A small image denoising model, trained from scratch.
Model: 0.765M parameters, 40-pixel images, arch edsr, norm none, depths [18], widths [48].
Training: 18900 steps, batches of 192.
Data: trained on histories of elementary cellular automata, time running down, 295000 training examples.
Rows from block 10, named by matrix and row number. Rows with one number belong to one channel. Each number is 128 + 24 x the weight over its row's rms, rounded and kept within 0 to 255. All counts start at 0. Numbers have three digits each. After the name is the row's rms in percent of the matrix's.
# convs0: first 3x3 conv (model.blocks.10.convs.0.weight, 48x48x3x3), inputs 0-7, a 3x3 kernel for each
# convs1: second 3x3 conv (model.blocks.10.convs.1.weight, 48x48x3x3, transposed), outputs 0-7, a 3x3 kernel for each
convs0.5 088:142102145127147117151112120146126161130131165117137131145144127109133124103121126124119116136109106136090127150133145113140102105148116114090136164072120081129147158144161162125114087097106097146165098154156172146162
convs0.6 096:113111146082150155182158149126140117124145178138143134157118108103149127165113110120142156124160111145116156150105153182141105127131113119146118125083148118127091053153116165129108129172136122130103149107149086114130
convs0.7 121:134159131141147132150160131137150131142125127139130113124126129141068103133142116128141143123128123129105094124160099129114142108115112107208148168165091149104161118151128125124124151131123118122081142047112116104114
convs0.8 094:159110175102145114114146133132145128178126110127130144131127135124139123157095120117119122118142116139087120095078125115109114142136110151129093120144137128124136131111138096119112121119130126111127060118095135096166
convs0.9 120:150125154142105096109125112152198159118098124108120130098157105112163113106114111119083084111134113145131130112156106117135110139098124157159130154098122085148150107119127139127133132150115101140115089055129133136157
convs0.10 116:109158153164122112099136107194151113147164140109129106142090142151120110126113111106103123098152162094119133111165097093108099148116114175113141106096097189140124124119107103102142149112136098158093123145136131160124
convs0.11 115:104139132112106115129130125173102164133117141063087075122135110145122113175120092125123088158132122138120173126097133121140102136147140129116157143175093145151151116124137115118124098143141129119121121148110135139112
convs0.12 111:112137093142142105125122156142088127152162131137147214121122114137138106121133136135137126136164117125105136120107139135152160124145103129133149122128090158147132146146109103203095109084122135104056120169103129134147
convs0.13 088:106137124138153099126113162077132197139103138129130138109135161080148148080100145119150170116116155156122088110106119110112192134118147119109154103139107091120127108145118135078120139139156116137177139130073093106096
convs0.14 092:069143150161137127110098195105120113098145142131117097171141137099139107127130133160123125113164140121138076103152114108105137160149121128130113112112108134125133141167101106095126159108133145095112111130175176173162
convs0.15 096:101125149152142118141118088127119124138132090137126112171119132120182106125134154135145113122081086097127147134159153122176101127136120146102156166128117131170151120089105117105150138103144070123211089148223122142149
convs0.16 094:143124132106124124091121109168122116095095141110113152160113124118140134142092120129106146116158163115106154130099092133106100141160116113105174124166100100127122060118136133131158151112162150159117117092118133136110
convs0.17 091:124133117166139110149132094157110108135149101110113118116149132130153105123117144123089112102124163184171125106141126138135138114105088115110163152083140172168183123132150097104105118116124124132122132100097140135139
convs0.18 103:114140159138115125119128095121096197093138128127118123125116145102104087151171114165101117110135138126141097107126149136117095121099112119160081128155097155138120131104130094131120108135171092120095178136075174176180
convs0.19 094:146129078099147145131142194091133104127187160160132142113130124141078125109158138140094127145138130142124142119106106141096123128172131120134102118141127102138135145121111107163143132113157196155147144093141101121027
convs0.20 108:064087122092138114108140125177114151132154127121121086125104122169074127114159091111131118136123110135148100155136129104147130164147155129128135126127166140147168128111192117131134114135148121124136126111065116098106
convs0.21 119:146150136147117180126111119095083147129134165145158090086129153149129113119142120139090131106117140115158141091105118128121115105107163140160124148166068158121112155097144104109118110136127144154136142158152129116090
convs0.22 104:124119131124121135125105065116096111140173133133123112123123146143117117122110153135130092135148130118098149133103097128116123149149110142119095128147129133156133195117203152118107092131055150161144164168108123092141
convs0.23 094:123169121159113133140133140122132136120123156116113169117128124156155125148115121111117170124105126113121092134117126126093127097120143122098160126119123132164058132108135129126145110151133144076155105027144107049119
convs0.24 095:136125128137134109116092112096116156100154157131119108120099118176118170143187182133122104145118102129154177094125104112144131171127160142156143152086115113111138140099135114118116153104120142121140187200168154118171
convs0.25 099:127106148147135111093140124125155120110152185133137086101144105112107122129108137107048144110079133096175121126108130112131111097124114143165139117095093131090103109082099144129139159160130130123075143149093123139174
convs0.26 091:163125129102095099137186158119139131103128092148146193144122112089094085131098101139112117134124115150127085107135101118148198100123133109134136147137130131148108115161110128120152119073086153099140100213133173176149
convs0.27 102:162117105139126143135132139140076150115151129121174103170109170099102155113143098119113119134142141143111135152141143120128120131132156120108136120121135119108213071115084136101113131111193157116133115128132109123101
convs0.28 085:139127154132144128119159128154178103148149111107087141124179136093113106121113110136121103120129103133125090105122080137100116151134131142139121130150095147120141130167164099105083141139149163198161146150142139146165
convs0.29 120:096083099110116124128119115123130051127136135210115129126132255113141142065125150093098089105104093117108128137118100108095124121118133138139137142121117159151117125126117146128136177127131110116117111109137124123124
convs0.30 091:154118118174143115108148108080097111127116112135116177122131089152138125128156163141118123139130142169143136145168128097139155114123118138130090133092143142107128211154133155100107148115087129123116121141126147167108
convs0.31 097:133131126130087135124139125110141116127141136131128117128106110136123107104140141109128113111158119139141119160126124149090157130120137126124126157124136099086149156134139154126121152133060139071146150000103166148105
convs0.32 091:121132130136163132109134144100156127125187161177152065117125116073103147100123110108095151115141112091139072117128139138117092120111092127132144135184139144136146124113121117140125159093112146139161166051116079154123
convs0.33 103:140164126137174164129132163068126116131112137126119134124102141088124159107145125148090108117113115124144122144079121086121108149087092085135132119114069113133104154106130132135154116126125119115141147143095093105069
convs0.34 088:118136133159092136105121175127116119110120132111137145126106067120113107143137105159153137141108097117100123092146103127102144187127094147113095135122148147133108127107149135135134124187138139204178133148127140110166
convs0.35 100:093146165129113126081136176125116169127116106142146110108127148143098131085138132099123135107121101128112145150159148126124131142141149119148149083161178123061096136099116148137099145154100140161118137105134128153120
convs0.36 095:105139097105124106116134109124131110153122134140129160132102100106148109170135148111123099135089120087109129084098119078142173105137128178130126180139113126151170148158138113137126153120140116091143052111127096088161
convs0.37 093:129144131143110099100141111107171157103097149107128136146107086104141088089123105111148158137154138127155124148146142129143140121165122124127109148138146098100126173098155150102108135159101169168160133065176108136110
convs0.38 115:125144146111134129098128178169147123123133102135123140170144131115114106131141121124126143123141101116106141150190169132123103123130112145191097138084113157097136151116100163135082193113084152115161136110140114148141
convs0.39 091:132114149113109102103086086112130148109127107143111152131167156094164116110089137062126136118161133131133133153127119072132152187138123147148195156120111123146113103134136113165132145141116101137119125134167161135130
convs0.40 087:089117130126129163146108151131127118111149110139130122141105093151145119112114114100138138090129109152128112095097113117116140127116148127130105149126128117132122142143172117133148109123156103120109096126119111125122
convs0.41 095:147134187125129112080121099100139117141129149155097120123150118110144145144152156159158159124141135145170110078073085135148135130155156153100086156107128116152116105133099086113123170097154076157138103143106139098173
convs0.42 097:173161171156136143136167090101129095089110163095086166122131082141129121139169143091131106101130136112153181135145119103138117158077100117131122108140149156147095068125144108090155164182105104094135120057119119082088
convs0.43 104:143123141118101115109171154153147138110158122132108093156135123124165120098121136116154141119126138128153096137119109094103138120120142124162124126111128132095166106134118126160101145115163117103156150020108146117132
convs0.44 098:065133120161124116114087146085132130136093084152091156101118129122127146136148148108143114140129158118122123116128154090101125162137135112119157102120118102101136132127092128098126136141124093090137163118091104163186
convs0.45 089:129103111158140130099109168151134102149143148131159122167160150144126137144139131104110136147134128122126101131103172142158162160174169092114125124116145061112131146214194100122136068114101144126100146116125151127124
convs0.46 104:132104106157103126119171121116166116099152133136112127115122102135150094132149138108131133167092122102140133161082136129131141114138133134126143168119094174105129126124122135127099127129126165109116116128169118093112
convs1.5 086:160129138147107126115114111137095144111134100110137119128125132153082146145118111137174158149135106170148115105088104129128120097116070115105143141161128086173160121151167132126125080126113109103106149122159104152162
convs1.6 086:121138065084104157163119153114111072078139150142135126138147098134117148145110102119165123135116111121107148109147142149086094126142105131116108108162121111133146069110069133147120119123185094109169114133121157118101
convs1.7 102:156159113128095113166116078131143148115119138168154151135106148129132091123150113126171142149161178140119131131129138087122136137119144118162090141122091138064133189148170155155126128119122121144122124006140085122175
convs1.8 097:113102127137105144097113080134124120149186090125111158134117116148071121135143129135149108123105108136150104137166116141118142136161162128138096130130105149148125095141109142111155126142134121145154158177125134186135
convs1.9 116:138139120150133140114129100141122127092144140126122115141106151104183123050125072098105128144168107139151113120138142118176104126069099119129167149126113115131101144099133122158132124153106111154110115030128188172125
convs1.10 119:142103154167130121141119123154138143107104101142142131122150120142104099125107180128168135125146136114138123120118115140117152123139158162112117191167140130114109085121104125152136098084094141117145175214153079093064
convs1.11 105:142113114151156150114107112120150127174141148113120085143128053110095108121109110127134122135138120167098143145112149133113099124134122140153128161091113132156116152151151091136157096108127056179129161118162087167148
convs1.12 125:130134122098146130145061124155119130086149123127117148137129151126104156160162136108104134083095128123119122147112115147113115125104098117102134193104135140154141106142149098135121110137117087105133234129133116180156
convs1.13 094:110138124158104112115123181094115159092152107077130163103131145129131174120107200181151094091137139084132113132142134114161149157169161110106146103102125067123144096130142155168157129108175162117176157126117084098105
convs1.14 091:018107138124144099078124191131118122127117149119127101123117105118110118146111099169129126132096139139122071126120123102142146141105175114123103146099123132116136136139099128147141164109105136119107110144132155156149
convs1.15 095:163101105123115096120153137117144121180165121142135128116136131127105174150163109144133131127162113118104112137116125124112124117137100119102160095130135100125109110159112152127135157132123143141115061037177057127193
convs1.16 083:131123126114132122125133116127167130117168137154135132120166108120094138147132115085147094137086117125173122139084133144123127156130113126122132147108130078132138069122117115111125152151159147140120134137152153121118
convs1.17 090:148117105155121070130139124113112138140088095144153110125109120138127121140129159155103080089145156163154122143109118138137119108110134068113084106177113131143151098126116125139162113139121125146099138121109132119124
convs1.18 090:120117119143111162132126140109110102122124115094152139107123103150178186101132129129130075167158158141157115145145117150159135123115153124136119136142139163140196104147129127122147141156144115081108178086039164128149
convs1.19 081:116125100111121160147135094113117108116107120137128144114157161130155137106124158107104110145115116129126149132111125134142129130146171149085173114120129182098076107129123133123137150147118223142133128177121106073031
convs1.20 096:102131103158156150149141165109127120123136121161175135128155120135206103135148149161141141159136134175122121120133125157136150129107146112094111092151145135115175134133133100093139115127136127088104108046135170118090
convs1.21 113:132105140129161124160132127142154107083138149136116097169122113152117123132113106139160146114156106118132079129129134117133140144140123095109099141160109101110119085118100117128138170111108111104116100190136138138222
convs1.22 087:158090178131170121125068107177122122145108107145124132136171123141107127158121104091159163159149106135135161151132138148100144112125077140103122132108117109128111177153153145151095074104085112157130159116090078153150
convs1.23 085:145079158158150091110124126122101163119127122102137114138142118151111124151116127158129134123140105098140156117117139106121113104161110153084121126122139093132113092096144126121138131151124105142123129255158141105093
convs1.24 089:146158157153121083084139091119125131111092186097137146093079133115130116120116156120131151165148120099148160086146123144111155152136175130144121144142105115108105129117144104133179116120104109163104118070089099145116
convs1.25 102:098109127177130110129135140076136126096117157155092147123164142101120154144100156102144143112159132101150113112148146139114134155145111121126137087132159090114156152164110123093120157174152054100122146029127169120159
convs1.26 092:066111114124155141130114110100103060153154153135121133138150141154158180141147107154134124141082107161122141145147118101109134135132147103084135119139108149141116149151139145135121135121131113133074119041125132150093
convs1.27 106:132132125130137130163147108141096130115122145087155139160042135130155151061177096160072132156125138126154134135132136118128136114164127108132139115126142186117107079092143150129103148137136081131118116131126135128165
convs1.28 086:174157145166108139107156134160174165143099125121085083134120120145137129134049178145135114169143138171143157147164126122154145131158134175155115167108124172128106123137116169125141124118138157154146144126128121097096
convs1.29 136:135137098107138134138142145134128035131126140159126139120151203132114120008144118112111121137133118116134142131129124127149133134132111130131142128154124103120136120127106122128117158122124125127144121147161144110126
convs1.30 085:125111148164112079145146129103117128146131114115154149122124142100127111138133142126139115150179097170121141168157141117124154129119067168135131120155149158112118209139103143132110174087092142079106083101119115112116
convs1.31 106:134188102165153129146118140082117076143118124134124134119115108124190116122119110130094103149112157123123108151128106102129093100098092105132167122126110120131157159151135135156115121140110103136141127056159150178133
convs1.32 102:096080107082088135144106121156094076124073159087131130129155132136150173122137194140086127097109126132150152127162121162119128119119123142133153156128134142143135160130132128111155109135140150132147157183100124086124
convs1.33 108:119143131129084170096151107157128142184176159140145148162092187156118086118111118156128136149086118133113118129123088148164101128146135119153136123136117118116132128159139110116111085127097107151094075105177126119143
convs1.34 096:117098125154132091152124143104125102114135118150153150149132117154133114114154150109152093110133104120098103126132106117162148132141160145121112108121113162105106155101158121118090097121114113133139119166125135043093
convs1.35 092:104165153161145134108154086140072102143219153147133143111112159138158121132142161126131129162138102139113112101143114124123150114119141160175124110151135127168175163134143143151128131135119163174135139138081144127143
convs1.36 099:134159150137097122142113109121154146135158147131129102105109124138143175162155184138142101133129101140140103106111105093163123112143155084154130149112106174136122118151135174110113124116104114093106163133062105089128
convs1.37 092:143114152136139098103076149146155169095159153130084119154135153172119126128110113127088125063085116068133103139076122106123111109099111135160148115124124131139129147128112119150097119146115157128134081216174106163094
convs1.38 102:123117099123105077154198145133102140151128108122145151137162170146147127123168129143127115135130108122125110143117134113097106089075116098149124165179138162103121136134113126158109138092092118095130120203080095109105
convs1.39 089:186121135153172087092128127117118083137151129093122162140128125153086162105103083112109116123093130123108117132131113105125164153159129119126139119131112090120080135097156141094170135093127137157104065175143122149163
convs1.40 141:132163119115146105133115153118147138154092113156131152124161141130149111124179145137104056165174159112122117132126098159139119146151170133149116128137140123130147100154170145130151112121135108198147123126177152035121
convs1.41 079:138111154124149143082112118152130116117095120129125136093117099121154139136120133129091117114139124087093076140087152111121140152149204130092127122143103182161103154151106111154156151153190081160086142084160160142192
convs1.42 093:154121126125136104103099094090163132092120133114106155087111167137092145160101110078122108113124150146082157133139104116129157114138109119080101152118139122184160131131117109118160101120164171168121112168097062141147
convs1.43 107:102118135108175139162154143160129108111094134135089117102132126091095102152129125142136155136113099144131150125166141170144159147137145110095113123145143119128121089112101137117134124133119136134121080109096093169145
convs1.44 088:103125116196139087148127156088151110165130114125112142149089138128116163129147145111141146123130143127102131112119096125134135135125097107137147149124145122133146080112092124164094108145112053128157202113094084172170
convs1.45 088:088115168139113080140163131140099156137103149141122117167112134119135113082104095124133145115093111096146141116092123095092108128186126118146184120140147099149142175162171110173141043083074124136113144150087138130120
convs1.46 110:131122129181123145146150159119153109128128163118105146151136108086108175116131101170141118091134107131149148130120116151147145133169118147157135123140105135140135112116105142079079139102146058117116162096072105111183